Rows from block 2 of the text decoder, named by matrix and row number. Rows with one number belong to one neuron. Each number is 128 + 24 x the weight over the matrix's rms, rounded and kept within 0 to 255. All counts start at 0. Numbers have three digits each.
# fc1: MLP up (decoder.blocks.2.mlp.fc1.weight, 384x128), inputs 0-63
# fc2: MLP down (decoder.blocks.2.mlp.fc2.weight, 128x384, transposed), outputs 0-63
fc1.128:134136128129115129128102130130130130126128119129150131129128125095131129102027142131130128125135128124124124129128124121131000136124130128115117128129128127128123143128162126135127125122189131
fc1.130:072131128128132133128128128126129128128128106129128158129128125150128128127126134138098127126128128128098133127144149168126127126124128130120132146096127127128128127129141128150130126076125130
fc1.153:128128128128128128255128128128128128128128128129128128128128127128128128128128128128128128128128128129128128128128255128128128128128126128128128128128128128128128128128128128128128128128128128
fc1.155:117074128128127128128121132129146130127128132136133125127128128128128129117124134134127127088140128121127128128252136129130127128255127128142119179126128128129255131130126127133117130125255126
fc1.170:128134128128128128128129129128128130128128132129146128090128128127128128124128127128130143129134128143129128128105123131131131128131128128130131146124125128128121124129133128142122008123128128
fc1.174:126230128125130128128077173127128126128128129000165128131126124127128126000130131130128129134101128105128128127229060128129119128141128128151039125128133128124140130128128136126226127126130138
fc1.176:122132127128126089144116118127125131128127125138237146125128126130128126126148116131102121030127137133020135128166127157128133128123122132124130255000134128128150130128060127128132128129140128
fc1.179:129116128128128130128080100128126129127128127014143125124127119126128129127127132128128147129121129115127128129255131132127125128171128125091156124124132128163122128129129127124124128128205130
fc1.182:128125128128125126128137128131127128128128123127130127082128126132128128163128128128128255128124128126130128137126138128127128128129128128122137132130128126130131128000127128132128255128137128
fc1.192:128120128128128128128127128128129128128128128136139128133128126128127128000128128128126129126171128136128128128128135128129142128000128128100151121126123128130079128128130120129126129128154127
fc1.198:128139128128128129133128128128128000126128128131124128124128128133128134112128128128128128127130210138128125128137128128128147128127255128128128128129128128128126128128131119127125128128144124
fc1.232:035128129128126128128130128128128128128129057127135000124128127255129128156131121134053128128130128129118112128126130255142128128128128126123125099130130128128139137128128131102136128127129128
fc1.239:134099128128128127128128128132119139124128130110133129173128083157126128129127125128128159129143128137119122130127133131125128128126127128000128122128124124127163128133129113151108129128121124
fc1.240:121137128128130128128121139123132122128127129103123129120127107129128129139125128128129135133255128138130128128086136127128130128058128128119128117124010129125145127127140131130118132130115127
fc1.243:080168128129119131129000129128135128128128119010159123121128177124128130051119131132152146137156129182131128129000087128132138129113128128132128153123140128128119132129140127118173119126112127
fc1.250:113128128129138128128129125128008129128128000127128255134128129072127129019110136139131128127127128112173097132127128125000123128129128128126127128124127128129129123128128127138138127109129128
fc1.253:076152128128116121128123116126136128128128131131154047133128082098127127129130100132133140090133128177116131129128124122135122126119125129136143208088123129126165151130104126081085128128104119
fc1.255:111128129125134128128165127129255127128131000117132255126127130000128128006129132255000129127128128123198138127126125070125132128128128124087132141151129127125127255128123162255128119061136128
fc1.268:128075128129127130128227129128132133128138123128132129108128109122128128198114128130144144130130128255133126129053144117130128128118126128139149185126134130127100131139121125138150127125108133
fc1.282:142002129128126130128129110128079131128129117129128176131128057080134128108128132129000129128114128163213123128124127123108129128255126125128139124120127126129175127126131123227145131127128128
fc1.287:141255128128127129128067138130139128129128043060125129127128121131129128127128141124112146123138128163133126127180129133082115129062129127129148167129127129128109125139128119128134135163173135
fc1.290:122128128128129125128189128128120128129129106119131145128129130109128126124129128149087080127128128000130135124113128167118131128137128128150126124127127128084137146127127188144127130129136129
fc2.128:129102128124128122115124119126133128127128127139129126128128152128127128117042146129120129108128128148113036128127120128130000128126144128121129128128156138128125134128154124153125129128126139
fc2.130:096113130133127114128099120127140113128127128126126128128142129124126129137135106122131127153128128128130144128122128131140129128130114125132131135135128128121129133131128126127128127131127128
fc2.153:129131129153131139255207124125128070133129128132137129129149023128198133133122127128126128132125000160127123127129123128128129140123129179069135124154119129131122128128132097129130128132128186
fc2.155:123141126128128141130132124129126128128128128136126126128000130128128129218129118123128128128126129122127128128120122128129128128122128128129130127131119128134175131125129128132128128129124127
fc2.170:130129128128128128127128129128126128128128128134128128141128151128128128135125128128128137124128128118128131128131128128127128128125124128131128128128126118127129128131129128128128159128128128
fc2.174:128043125128128135128126131129127128128128128127169128128128136126128129090126122128128137137125126120128128128119058128128120128000128128125129122128128122128124130133125141128153121127122158
fc2.176:113130129127128158124138129132088128129129119128132130128255128132128128128123128128123128154128128129111130129129129128130128128127132128126128127000130129128128117128124132128128128131110130
fc2.179:128113128130128122127027255177133128128128128138140127128131128129130128120145139128128129122126128136128128127127132128128128128139126128125126128127128126126138128128124127128127123128122128
fc2.182:128128133128129128128126133000129128128128128128128128255122128128130128128128129128128090129128128128128132112128129128128128128128128128125127128132128000128128128098128097129129158128127128
fc2.192:128136128128125128130131168130126128126128127207000128121160145128128129100127128121127136129134128170127127127046236128127128128000126128130122118133129133133255127126125081126110147128137126
fc2.198:136126143129100156126141129134129000128129119125128128125116112128128109132211143127131122144129172131127127128128128128128128097128255120124128127132128119142127136132128124125129128000128131
fc2.232:128126255128128073130125128132128124128128061130127121128138128142128127128137147255132128128128128138123122129120128133107124128128125128129128128118128130122127000127255136139128127103110128
fc2.239:131122133127127129128128132140128128128128133122129128000127127128127124128124126130129255130127127128128127127128130130119131131124129128255128138128128126126128128051135128128127094133127121
fc2.240:122134131126128121128118140129134128128127128123094134129134187128132124143132122112129130126137126137129128128055125128128125128145128128132130119127000126103137124134128114128128105125143132
fc2.243:134054127128130121128125113123130128128128127135127128132115132128128128183138104128128117135128128145131127128114132128128124129084128128103132129131128122122129123115127129128132138125135138
fc2.250:130135129129122127128137127128108132128128132126132129128136123128132000113000227113141127124128128138128131126128126116110115129128128131134128128129130117136129124132120128132128130114144127
fc2.253:174122128127108097125106124128106155125127140130133114128179137128128136126143115128148125132128128128164123138128132144109099137128143128120128119124127127146128134129129124153128126128072127
fc2.255:139128123128129168128105128128111128128128119128081128129255128132128128139187026122128126153128128127137122128133126127128139128128128125127128128089128130131123123128129128135128130139045128
fc2.268:125130128127128097104127144114128128118128127119082130162128138127132121119129129127128126129130138000123134124150220128127135127110128130102128128128142128119163130116089217128125138136127140
fc2.282:130130122127129124129122130131142128129128148121036129126127122128121128146129031142140128131128127121126125129124128128127128128066133126115124128124130129133077125128144132128127126129086128
fc2.287:127119135130129125128132145132127127128129128146111129128125154128129126240127130122130121129128132137117125126126126127132131125142134134096128130127128125120123133127131128127132129134104126
fc2.290:128092128127128108128126113124130128128128124126125128128000130134124127130128125128130132129128127139128128128127130128128131128142128128132128129134122128148126128135128128133130127127147130